A small image classifier, trained from scratch: moe expert_choice, 97500 training examples.
Rows from block 5 of a small image classifier, named by matrix and row number. Rows with one number within an expert belong to one neuron, the router's apart. Each number is 500 + 50 x the weight over its row's rms, rounded and kept within 0 to 999. All counts start at 0. Numbers have three digits each. After the name is the row's rms in percent of the matrix's.
Before each expert's rows are labels from the 100 images, of 14976, where the router gives the expert most weight on average: "strongest on" is what is common among them; "place" is the part of the image that holds the peak. Only what is clearly more common there than usual is listed. The data: renderings of 100 made-up gadgets, each built of a few solids, in any pose.
# router: router (model.blocks.5.mlp.router.weight, 64x128, trained with AdamW), inputs 0-63
# up: expert up (model.blocks.5.mlp.up, 64x32x128), inputs 0-63
# down: expert down (model.blocks.5.mlp.down, 64x128x32, transposed), outputs 0-63

# expert 13
strongest on: pink
place: centre
router.13 104:408553487474550459514577573443584397448456459452488550528588536460511530523496479492553427403473502474485484495490430562524584502548463493417550503523501533511462541428468451595457445429530580
up.5 089:448520475500510336519559536426486509495525411563664530511506563565432492391481567495565482510506457519543480512510528510612420530498564558510555477477519513423498557449545443488481500458632507
down.5 083:531518491484444514502493513432528595487507486421423540346569432443466434437514385612523552550532441530477552531488554510573482484448506538469526459601508525359469485477599507505469526479471599
up.6 091:535483459454481400515525518561535585426467516498514492502518518580438528404488562496455547452587431521523516451449510543650444544484499487459469538519425522481536546455531512492542555508500532
down.6 094:582489494392433545460461506481517493543498553437497536443513433481490449470464466565467471486487457473440513543445464490450540521498513499545507505664579496460545433657483585519506484411429493
up.7 096:481551498531417582536472593500454525514504488455504491463518511497598544480494549465485512569411497530511504525488465571565475608605504503485447516506493539525503476577514514569461517565411508
down.7 095:542497551386437450527433565536495455414622570575457483509488537495501448540440559348445551531538561484471544523528533445519494470449611562513463413473540490472497523456534474458480518530561342
up.8 102:504545518437469449456573482560491452508537435494417540483421515497493460559442497572532532520511594426520482521454500556504502519478481499482431448516516442525430552428474447512562574520489518
down.8 110:504527524474562551630461521513477457510363572443525471475432508502545565591537449532498348543450537484414496503532480476505529420457469509544577464490446503480522472603454473542457498518519460

# expert 2
strongest on: blue
place: top right
router.2 090:529450508534641488550488411474446528452533500578478513463599411480481422423485523456428550543490399491480505484543493397508494607557500476528483483444553477434507446505495540495438460454547458
up.0 088:557582487453354461476480445457580573474583451526598489553411451480635490464433455569461495556522483515521507540528478545489529481461600573545492433470440474476561482419487472440562480540476523
down.0 098:378512474436498469514582517544409413590552492528485555408553516434432470518498617481458476538479460501516508529522529487512496497543441566477530522430427452615492466458442408510542499544500474
up.1 109:479502481435506558502497524493471491517565511515485491444525520526504508540485456550536499502403481520468413514474520501483473549576388564505447573419493471437547521452506529538541478452468483
down.1 109:559497555530483461527498463432593515460432464518488534564525507428543464401506488439483406487525472510501577540477504514533548489357539485500512399602587521533545481567542505431454490558522506
up.2 099:483377465503575600493494445532498475448501542376524480533519503447635487519466446510468519517525526464388522555516529471515629517472420417430445556557469543497520445571474485429534499491490533
down.2 088:486597461496589426487424552496448520502521525484447470440436566544397526586468607477538436481571504532546474419445485480475482576462440553501490488446544450547526550497438457495475503486507431
up.3 108:475514549457379540575494539446500549432552515517475479528451499580488445487480601392545502598500479484374468387476490509601524453490570451497513481419503471389564539515524512590424476479546491
down.3 114:545464441417522505373488444553518481597477445507619529480534452439620536511512415619475482514475398495539501534507467553437497438466402536493485481579532509561522506497496481532595533501487483

# expert 3
strongest on: white
place: bottom left
router.3 094:633459497578548563539465509493506491513550512460495476475488487556474552438550435553473458406487502497436626531477510584526531509563544457418479542582468566383468523504475552557492551509527528
up.0 103:483530465573389478525540569498541493564493460411323525537526526458388494462561498498496586581551490403450486486482516535396520522525532534510506528582595526447552519490528562547508572426519502
down.0 104:456469527507399402447452583508521526460498468470442509435467543502504443517532572441465556451472553519484460615504561544523475440463492471537521483521574568581496534548514597465414420470425401
up.1 108:498531471583480606516568548494445421517575569523424453395462496481542494557403546541474476521546645483475498496506534516583489439414614476522404546460511530426504491504474552436542541476410474
down.1 119:444478532591537478557514515521482559451493520401515454579502462554525512463498578441510482430510607495460516395490531494607445497476519370529457489427541480508565511462456543520500501531533522
up.2 107:511507520570491498513611521514451474537493489487490506458413479532490463514530521550485522610539500449448478549470570519458439519504530512475492612520453464356446536464476548550515445572524521
down.2 102:537560518510546415506392540514498527471531495458488502429454503519467487470482485446466563521543567534368518507452478398577494541509684521464590477559484495482450455422510555482447559551535456
up.3 087:534563552563481616574513564460488544422501482503511458480397482557565468488517489444549511425553537513537547470491471525576457453394603495448538517491456396448473461451508546498564515499504519
down.3 089:457562465501561498524489508564455423539525477436600460488441527532601543591486534500521468564499533528497473559484502520645455506495526554508581456418498449419486609441495514516393444551504346

# expert 20
strongest on: pink
place: top right
router.20 097:507503501458443532485598468452459525547503548516447544456511396512379405456446526457470512557443452472540555458450553555495494504573481607569472488485530507546493562434434541574525480555508576
up.0 108:452552481463644562495505521524508425505441481477385505455460515526490536601564503375435462495454557496484501543478440527567504492543481415464503539495518558571493490460433549485434511502410503
down.0 106:424424512520566477484443434502535492560436477548557468529540447506542407494429481485550569436504534533450473547503518495561508484507353474483611556581473489517457519454519454509396540477481568
up.1 100:536533523526525474521399487535483450505542554495390540479561462441509488493414592525517525449552487492464493445502488433559524466611426501488505482487555601522538467410478483491436511441476493
down.1 092:556525464513572508432499494494475528486519417420503511465418536484572541513514394569515408549612549482472479473442489493481534452484611444443478511627531539450545455558513540496479521489477411
up.2 099:505484552524567523520562485469523470546461453486562467454510433507472523534486474596587430522494572538507385492501448557446527471479482630424407487484572440547516486590454427449551611621476437
down.2 101:388488484533496570571509475494474493415415516485588492520421584519487553469537399549499442380537511530509447530489515509456481494525520531516542508481499436435515474362533452633522453583532528
up.3 110:543627554483488493488470484612546498417437475507422430525501535485506512531475529567448529544517517466475489450512532509464470558470540461496415480534445391564508481603471489415478539555547477
down.3 101:519482436448522512460505539497512391471483519468508427394454497483455505491509579500476523473646553514590513499564420459471642529592536510481488477418459537609453460487461506446534477488491462

# expert 16
strongest on: orange
place: middle left
router.16 092:466412517421458525527530533491535462500413476431491557514461421425579459473505416532481541556472462475451604548549457557508503449425452511402465470554543479466541531568517478521490534531432550
up.0 116:442527520527472473540460548533474412532474508492256450456522497436561519658426606456467527540476511546597497580467562552570537521559351514490501454491474472528538555548507467499481547498431457
down.0 103:589513468479653476439476412468552562504488483600565524516475479531408490403599392501499417490577422520534547539471505507435490537496725485435521519610498489485498477511502528454510546519469559
up.1 086:483304525456541558506530424523469497551531537553495558506497495548558429550536478381509450547503483469541497462478530556570529458405496476461454462521549564413528488594503517548510498587477496
down.1 089:410599451496483536488514598538424520484573479416557474429535511415518497380452610532487571499481451506548526571523514469488536524560440606480525475365481472606517534425508457524519459480519382
up.2 096:489461513393423407511435598513525452430490496413522540489516570454399486482496590477447501548470546485410557470520521504592456488463555420505444541523547549514489591504513540438448499463354443
down.2 095:560545505462513597486443449551502515619453523509384491470494445566566497568492464564416451444489539518402403520445501553479480569504429470509505507462413500406464533479481452559474478493526430
up.3 087:512495482507527448492487442430518554473510507493526507603479577442502463454566553508516452564533483536511530588505459499611519368590384534446542544544581509548504474462507533506471520495456511
down.3 087:497497502504488521453443482500505432515564501556570575456520437445484410485399628498356564592529441492404496491415496486612478536487509485538486469486533486530522540541513502418528512588512484

# expert 48
strongest on: yellow
place: top right
router.48 093:471467458507556517544538505515506517517406468521407472476459462496599566529523485554495535485519533510507468509454496555451462459429413493461498605492486450577500463556539462456602545534460522
up.0 090:455435478585655415460506437538550433514365495475513540495456520401495537525487538404429539587518512504501595518510537507488442505477447477564440507536423405548452458542484445441465531474530480
down.0 103:545466574435370496563450526467478549495503530459495524413480494498499428505459426466549522576506464504437576474441439551464522470492638502442515518513481523393493563600512513584467543474496452
up.1 112:524487484495566584462482520500481474529562528488464532542543513575553513556519401363485477448426522470649552462536476454462526392568611487464499471529466459526481423499536515525428457507484551
down.1 109:459526534588436375572522548491460458496488502451485504415517481473490449424543664619527492591471450503427512473513544479558445556464432504519508517434525485535544515471501491561527554499524497
up.2 133:524457466508434415511518510527478588456485470499543550514493545460493498494481481481579490505384424567511485543473472534513378417448506429504537577480562563333485588612489566491507460401578513
down.2 124:476501417449538634396491438516500459502565523463475450454457475527527503562480423581474520455633590494526520534480515495510536492566421473518486509511433546507439515479471481520483474463471468
up.3 097:475424403453625486428530503450472511521495486529480471479420536459509452506413656482464493532540507527511610582516483460537597576518549488483522440486423454527490511639561475440498532462486502
down.3 096:594566520570455464535505432431529516503459513435397542515425409485474415492442381534530425559571534441376524517480473493476533505475494437440469501584511465432532501600557532474484532512528523

# expert 47
strongest on: pink; blue
place: bottom centre
router.47 089:510559479570559475521517495481592513449475537504457444525606532467551564475484491563485402461528500521557439496572424460446623565564478536418557485510568441460506486479438409529530512507459525
up.0 093:521449555421442500455598592438531409437473453558536451517493504453452495552507523576474525562562452486360421472540483493566436531457438435492457492620612409530413496581484485583458503583491549
down.0 097:564577481507545524440499543470544470571471499476446578385527488424456511409535503596467467594491474430568483487522424504410623558498447565422535569487509535560553511503458529484557496539441441
up.1 106:501645420469545381566563568536512570488501421473539482522468501512449557503504483528560463623457494509425443465481468470460513517397560384486551487438533490435448402539502487513550529437508533
down.1 099:524544506466574522535489584494516484512491492587592515478531460541548436491425493424485519554457453443549517539498489508524505512603606589481476479471433465502459428463497435461449484456578582
up.2 109:512449447456486555504494510477524507499500482469483528510514483528559521519507523545455571587535430463367557513478465542464576617411387503445522488502518596427593506467526459530507513487412491
down.2 116:536438472449545458457503591535546490536501462475345537470499481452485488474514519426460569501554491485525534509467534509439520518579611525450523505587516469545516457600550522440450508366574491
up.3 098:532551564537551503541552473469487557496455460512439613461490589551505516460540434523506547446568507454451508546452569504331475538389497444521464483492452484520462567586462486502446536381516490
down.3 099:433458458449478575450563503442502480493399520436641543585536445506512498521520478502486468474582597519558501511598489476530551423495403492504550517500514458590461448550502393534564519557522516

# expert 61
strongest on: orange
place: bottom right
router.61 093:568579438541536510496523497471534589535383481448432560455438421474555539473548488522533472568564456481428511490476460487398530569494483523479457526532516510573491435534562519411446573523523500
up.0 101:462583571463452516546522510386540527415559475531387553468555501470412528457570543542549432556494455547493459476530485496492494527410576569438491534515590518530459531557509503503588515515419466
down.0 102:506523485488549509440476522519477422498474530385475501436524509546526440535502445482466507453461583431403524424515520475490474546501446490600490449447469541467501495493427472593431471479662518
up.1 102:474537529552534617538469544446515527500543454678450540508477487546561509510513476544493478548403459459459450528533501481346503421518381534478497514463522506583480455503541532492519500558491528
down.1 102:444465474476551442454537495577465512573506480397475429420432488499450465515550457609560485357561518553499469475453530444576477536503494483478569587538506449516469519498447550548548535518518461
up.2 093:557420469450517454519573418508512543493527484461549577500450563494352462512428542570544594567415605429489447462466540550392488563519399515535527560472429419471575508521468472517547468531452492
down.2 090:398552445484486539518507450475530522531451502509471528347477465462603456470394460481483543512504385492517487525430451506562508551544539421449461555451479486496439605506481511464471484468633496
up.3 099:544580438558301453486474486534465534593492504457705459474427472479523490454485558474465606463471582502529522596430539497509437436495584438580484534435550473557526516548547490424514496448532468
down.3 096:538435529454504524572553396490500539459404511527483558491560585537506541530469438380419520536520385467508467424555497451544522547391484459561510459552536502432572520512476453495484493423480493